Weights of a small segmentation model: held-out accuracy 94%.
Rows from block 2, named by matrix and row number. Rows with one number belong to one channel. Each number is 128 + 24 x the weight over the matrix's rms, rounded and kept within 0 to 255. All counts start at 0.
# convs0: first 3x3 conv, stride 2 (model.blocks.2.convs.0.weight, 384x192x3x3), inputs 187-191, a 3x3 kernel for each
# convs1: second 3x3 conv (model.blocks.2.convs.1.weight, 384x384x3x3, transposed), outputs 187-197, a 3x3 kernel for each
convs0.223 [115 144 161 128 136  92 166 145 149 136 151 143 122 119 155 159 128 102 137 131 135 136 154 186 113 187 139 186 178 145 142 139 143 128 144 155 129 120 158 140 110  96 126 117  97]
convs0.224 [ 57 140 135 139 118 154 108 127 137 104 127 137 105  95 128 136 175 123 112 106  91 123 154 129 113 119 156 133 126 132 106 101 148 125  79 140 135 109 135 148  93 112 136 124  97]
convs0.225 [122 116 110 140 122 155 133 131 157 123 140  65  93 120  32 125  87  35 142 174 125 131 142 143 128 141 149 156 134 135 131 130  98 119  72 141 136 133 125 136 155 174 133 126 127]
convs0.226 [ 86 148 130 102 165 148 118 100  81 173 129 165 148 110 181 125 177 179 139 153 138 135 130 113 129 147  84 117 131 125 177 131 143 117 127 151  98 124 139 113 108  99 151 138 164]
convs0.227 [ 88  93 140 119 117 123 139 102 131 132  78 108 162 102 161 141  72 104 138  96 174 122  84 183 157 119 138 119 119 145  94 160 121 134 141 150 133 116 154 101 160 176  91 153 163]
convs0.228 [153 142 118 143 117 102 171 115 119 110 134 120 112 147 127 165 111 145 132 118 158 128 159 122  83 136 113 143 137 107 121 130  61 137 174 137  91 134 118 141 132 107 148 154 117]
convs0.229 [120 132 111 127  98 145 108 150 126 135 149 121 119 148 118 141 127 154 100 119 117 159 149 150 110 169 112 124 178 152 154 126 137 148 129 166 135 154 118 132 124 142 148 140 158]
convs0.230 [101 112 118 143 121 117 163 108 143  75  83 131 135  93 151  92 114 106 139 106  99 107 110 133 122 143 149 109 153 143 117 101 145 137 138  88 144 117 159 132 111 156 108 149 139]
convs0.231 [136 127 102 154 123 169 127 107  99 151 121  93 151 149 118 142 140 124 112 166 111 118 136 110 157 114 156 137 113  99 132  93 128 140 150 131 135 119 123 127 147 132 104 111 113]
convs0.232 [115 122 139 107 143 118 138 126  83 130 123 131 158 156 109 106 137 122 101 154 164 149 108 130 125 123 143 106 184 112 147 102 154 114 112 124 129 156 157 147 167 143 149 157 143]
convs0.233 [ 76 124 172 129 141 119 108 141  91 123 170 108 100 144 119 150 140 110 139 122 144 125 121 125 148 119 124 107  83 106  93 113  99 115 123 171 127 108 104 105 103 146 125 160 119]
convs0.234 [111 101 122 120 150 146 110 107 148 115 134 102 136 155 170  90 118 159 156 108 141 146 123 144  97 116 104 150 122 124 116 110 139 128 147 171 144 139  96 143 131 132  95 149 135]
convs0.235 [154 131 161  92 108 101 141 143 129 106 164 121 137 124 130 118 140 160  96 147 113 123 123  96 112 144 152 134 141  98 103 100 108  87 143 130 157 124 128  93 110 131 153 164 181]
convs0.236 [132 129 141  94  61 131  95  88 104 161 187  71 141 138 134 134 100 136 149 115 145 101  89 123  96 118 152 113 134 139 100 152 160 150 120 110 148  84 197 174 140 102 107 124 133]
convs0.237 [128 126 118 125 152 104  90 116 117 135 151 108 155 146 124 105 142 126 141 137 120 136 152 103 159 141 161 135 124 152 100 111 131 175 158 157  98  94  80  66 160 143 128 117 151]
convs0.238 [ 85 123 110 118 142 100 155 109 135  91 125 120 113 157  92 112 153 149 140 120 143 118 109  77 192 111 131 136 102  86 120 142 127 142  90 154 130 144  91  85 157 144 109 140 194]
convs0.239 [ 88 122  71 134 116 115  97 115 143 140 138  99 135  99 140 132 155 110 133 146 159 130 112 135 106 136 119 143 134 115 112  96  91 146 151 122 107 115 104 133 125 136  81 168 133]
convs0.240 [103 134 100 116 153 139 115 111 106 137 110 143 117 119 135 143 134 120 122 159 126 116 145 114 111 153 131 106 139 154 137 149 116 127 141 134 127 117 143 113 106 111  93  98 128]
convs0.241 [ 84 125 117  88 144 121 100 115 113 143 153  92 118  97  68 130 131   0 108 115 127 137 129 131 131 115 134 125 141 102 103 152 104 109 127 159  91  97 129 158  99  89 139 116 115]
convs0.242 [109 166 117 116 144 123  97 147 157 152  96  96 156 178 143 138 119  86 128 170 134 134 134  85 118 147 118  93  93 157 193 155 139 128 166 177 134 161  94  97  90 132 136 148 145]
convs0.243 [137 128 144 137 153 117 128 111 146 111 136 200 147 127 121 153 130 132  98 145 117 122 107 180 117 104 110 109 136 137 114 119 100 150 129 133  97 114  91 107 107 130 148 134  95]
convs0.244 [101 121 117 157 150 178 139 209 115 111 118 163 167 121 127 183 124 140 104 136  86 124 141  92 123 125  77 100 168 102 171 132 138 141 139 155 151 142 126 149 141 109 189 196  97]
convs1.223 [105  96 114 117 177 159 107  99 128 122 174 102 140 143 116 152 106 147 140  87 154 146  97 124 128  92  80 123 115 129 152 160 136 141 126 109  93 150 104 154  43 109 133 158 111 146  95 140 147 144 150 149  78 161 117 138 130 105 137 129 122 166 117 135 167 126 170 167 115 142 140 152 154 150 108 160 120 132 102 104 148 152  71 145 128 145 105  75 100 131 145 101 130 133 130 172 103 161 152]
convs1.224 [150 113 113 138 115  96 145 144  96 111  69 111 109  89 134 122  93  96 115 123  95 131 122 109 142 149 132 130 151 139 142 134 147 130 175  83 158 123 163 147  87 121 106 164 111 159 130 113 140 155 120 125 120  88 129  98 150  83 127 117 112 126 124 155 105 170  93 136 127  87 106 161 115 153 138 126 106  62 154 154 123 136 130 127 155 146 145 135  93 126 152 140 138  84 138  63 146 121 109]
convs1.225 [121 160 129 126 164 117 130 134 140 117 167 111 104  74 166 147 142 151 137  74  91 147 106 130 128 101 102 109  96 132 100 145  99 127 120 124 137 129 134 153 131 127 159 160 149  99 140 111 130 148 183 117 108 110 161 125 127  89 179 116  92  93 156 176  93 155 145  85 119 174 146 157 124 137 132 134 134 187 160  91 123 131 119 149  68 172 123 118 136 147 173 124 179 123 124 133 135 110 144]
convs1.226 [127 123 110 154  91 106  89 133 140  56 111 147  85 102 151 164 182 168 122 127 119 106  80 137 100 105 114 164 138  79  78 177 100 144 125 182 105 108 145 153 120 112 103 149 122 157 131 119 112 102  97 105  81 105 141 166 104 132 197 147 127 125 151 168 103 150  74 175 138 122 103 136 132  84 165 153 182 118 132  69 122  99 144 145 177  77  76 140 110 125 131 178 168 117  94 198  99 107 152]
convs1.227 [127  96 127 139 122  91 113 116 147 129 123 151 140 111  86 120  76 131 145 113 106 124 144 128 108 131  98 108 124 154 138 118 110 146  93 128  73 107 129 144 114 151 123 137 112 129 147 114 149  89 126 105 131 108 141 137 143 152 147 125 145 123 153 116 112 172 128 153 206 112 101 123 103 122 188 128 119 169  86 152 126 122 126 144 148 126 101 116 105 114 165 144 114  78 125 122  90 119 108]
convs1.228 [135 118 137 159 141 124 139  92 118 119 122 151 117 121 113 156  90 122 123 134 120 176 142 138 176 109 128 106 133 137 149 106 166 117 112 103 133  84 112 119 145 117 173 158 123 134 158 113 158 113 122 128 137 109 153 103 161 113 120 112 116 147 116 155 122 132 128 102 104 127 122  88 120  98 126 144 167 158 165 112  98 139 107 192 170 127 139 145 146 101 122 122 105 118 156 141 137 109 107]
convs1.229 [110 101 121 141 183 149 138 178 112 133 146 132 146 146 107  92  90 139 143 138 156 148 134 139 133 149 151 168 133 105 202 179 175 117 142 161 122 176  99 174  95 168 107 135 121 180 108 145 166 116 112  84 177 182  85 148 144  93  89  86 108 167 121 127 111 115 147 109 117 173 116  83 115 146 122 136 105 131 123  95 150 105 112 140 126 124 191 138 135 102 139 147 125 179 165 142 117 120  99]
convs1.230 [ 81 150 128  76 155  93 122 127 131 126 123 143 121 167 130 157 113 110 119 123 162 143 121 144 152 100 137 106 144  89  94 156 117 178 141 122 130 131 150 149 144 164 146 167 115  98 154 110 142 155 172 109 172 131 124 126 150 133 135 134 109 130 103 148 116 159 106 116 113 138 120  98  92 145 122 149 149 154 113 105 140 113 143  81 105 122  76 122  81 111  75 145 147 141 160 152 121 166 161]
convs1.231 [163 107 119  88 132  94 129 117 106 143 148 131  84  94 171 166 167 119 118 105 134 116 153 153 153 118 110  66  95 135 128 158  75 120  90  89 128 110 100 147 169 107 136 129 117 143 125 155 125 157 129 157 120 161 117 101 104 140 129 152 111 118 140 162 137 142 114 116 118 125 105 132 164 164 140 129 103 137  95  94 103  95 135 172 172  89 147 109  65 144 133 133 137 113 115 103 138 108 158]
convs1.232 [105 158 117 102 146 159 108  99 123 113 134 131 100 129 146 158 128 125 115 111 182 153 100 123 112 140  93 134 139 133 127 127 131 161 124 177 131 122 134 123 122 120  93 127 151 146 150  82 162 124 111  97 111 105 117 145 146 135 126 115  90 143 108  82  83 137 120 150 160 145 153 129 165 122 112 147 139 141  91 138 118 126 155 128  84 133 107 137 115  71 157 131 137 113 113 112 131 126 151]
convs1.233 [157 136 159 133 103 123  78 103 115 104 114 102 141  83 155 126 158 120 115  75  85  89 117 104 155 137 126 112 131 115 140 136 117  96 103 139  99 165 100 144  72 104 129 110 146 157 135  95 155 156 150 109 140 123 161 161 119 124 116 120 138 133 124 124 111 110 104 160 123 130 136  99 122 157 108  99 172 112  94 142 110 112 122 112 140 108 140 108 111 128 110 137  99 122 140 165  82 118 144]
convs1.234 [ 88 117 114 115  88 129 125 133 120  75 120  83 141  92 102 181 101 120  97 151  98 124 167 143 114 145 126 125 119 137 102 157 116 102 135 142 103 145 135 141 110 127 113 117 166 168 132  76 156 107 127 104 118 130  93 163 134 126 132 168 127 117 121  72 151 121 139 139 137 123 130 101 132 106 112 118 159 123 120 119 103 139 120 149 141 110 158 170 136 101 124 143 135 120 114 158  93 171 150]
convs1.235 [122  81 150 135 122 140 144 122 121 145  87 138 137 118 154 148 102 176 123 115 102 129 162 146 122 151 107 135 168 168 195 133 154  93 153 158 147 129  97 109  53 113 131  95 145 125 108 126 137 115 157 127 125 147 147  92 156 151 144 100 136 106 120 159 125  77 120  89 160  96 113 158 106 129 144 159 120  95 115 144 147 117 140 127 122 148 113 113 114 174 144 137  97  97 158 129 154 106 130]
convs1.236 [ 85 142 110 114 150 121 126 115 112 128 134 151 106 176 126 107 137  85  88 124 118 126  85 131 132 134 109 139 120 160 100  81 135  92 129 122 136 122 131 120 190 155 133 162 154 124  95  97 146 117  90 133 100 176 173 143 122  94 109 112 134 110 161 121  98 113 100 132 100 117 135 126 146  80 123 144  83 109 105  88 118 112 110  81 124  92 138 146 161 135 148 141 103 117 109 128 117 133 134]
convs1.237 [ 98 130 113 130 124  85 168 128 108 138 162 180 125 119 128 146  57 143 135 163 157 168 118  90 121 141 131 170 108 130 110 147 112 124 112 124 145 127 116  57 124 135 150 103  99 116 168 132 138 123 138 135 174 107 163 165 133 139 140 109 126 114 141 129 141 141 113 102 160 107  99 124 137 132 110 118  95 128 149 137 127 121 141 145 149 135 158 102 169 137 159 134 127 131 102 137 115 164 176]
convs1.238 [106 158 134 111 122  71 158 126 154 129 134 105 145 119 114 162 143 140 125  99 125 125 131 148 151 148 119 128 145 121 108 127 178 176 131 122 127  81 116 137 126 124 126 110 147 128 132  95 175 114 129 114 128 130 129 164 140 104 149 137  98  97 114 129 148 156 148 147 119 134 104  98 102 117 123 137 111 103 138 105 144 164  97 162 120 129 149 116 127 166 125 114 161 129 145 122 102 135 117]
convs1.239 [146 141 145 115 124 146 125 103 125 152 124 126 147 128 136  69  87 152 168  93 141 128 140 102 132  93 115 100 154 114 157 116 111  90 124 104  80  70 116 118 151  64 113 146 105 135  90 103 169 109 129 123 171 140 164 150  89 119 141 138 114 130 134  95 112 127 126 126 101 142 120 111 126 148 117 123 125 130 160 152 122 102 114 123 137 200 149 115 123 114 134 149 100 147 119 103 168 151 112]
convs1.240 [119  83 119 144 147 129 133 164  89 145 132 153 138 135 197 155 103 138 103  71 143 159  90 143 129 149 141 134 139 153 130 149 108 149 151 130 129 177 111 189 150 135  86 162  99 122 144 121 138 127 168 148 137 123 101 146 133 133 121 141 133 112 130 115 152 117 159  81 142 139 117 126 124 145 145 128 129 133 109 138 110 101 136 161 132 115 131 101  89 155 152 145 133 147 156 133 117 146 140]
convs1.241 [146 120  85 125 155  90  86 108 154 120 177 107 182  98 121 136 129 157 162 145  83 120 106 133 136 125 137 142 163 125 125 161 132 140 125 170  96  78 125 125 113 156 103 143 148  99 104  67 149 108 139 134 100 129 136  76 148 150  91 129 126  98 113 156 122 143 131 157 117 147 125  99 119 122  84  91  99 108 147 121 132 113 123 101 138 147 137 128 137 191 169 145 137 116 111 166 146 169 157]
convs1.242 [ 76 131 153 158 122 113  87 134 121 155 133 153 120 131 115 129 173 130  92 102 172 125 107  93 138 136 115 125 120 133  82 147 107 132 121  86 132 106 137 109  95 134 136 155  75 135 148 126 113 185 111 104 153 104 147 117 114 145 131 122 107 139 147  97  86  93 132 179 103 123 145 146 158 106 129 107  51 147 148 127 128 150 133  96 152 115  87 119  98 117 133 129 127 165 155  78 123 134 169]
convs1.243 [162  76  99  92 161 116 133 110 138 122 138 125 108  83 128 115 150 156 139 107 168 100 110 137 103  85 149 107 138  87  96 160  57 124 133 140 100 156 131 122 113 131 122 124 135 130 132 113 127 129 104 126 121 152 103 165 125 144 150 114  92 120  95 129 103 112 158 101 154 109  94 147 130 106 135 141 117 109 134 147 157 129 122 173  67 131 110 120 106 126 142 135 145 118 116 111 138  97 130]
convs1.244 [110  97 134 124  91 152 104 128  70 118 113 111 129 167 101  63 113  79 102 124  99 141 150 161  92 150 115 121 139 106 120 122 110  87 130  98 115 130 135 130 102 127 160 133 127 131  94 160 153 151 126 137 134 103 162 150 143 113 112 132 146 139 123 137 129 142 144 121 160  97 124 106 129  73 117 107 108 137 138 171 127 154 113 136 176  87 174 188 163 142 126  65 130 106 130 107 133 122 153]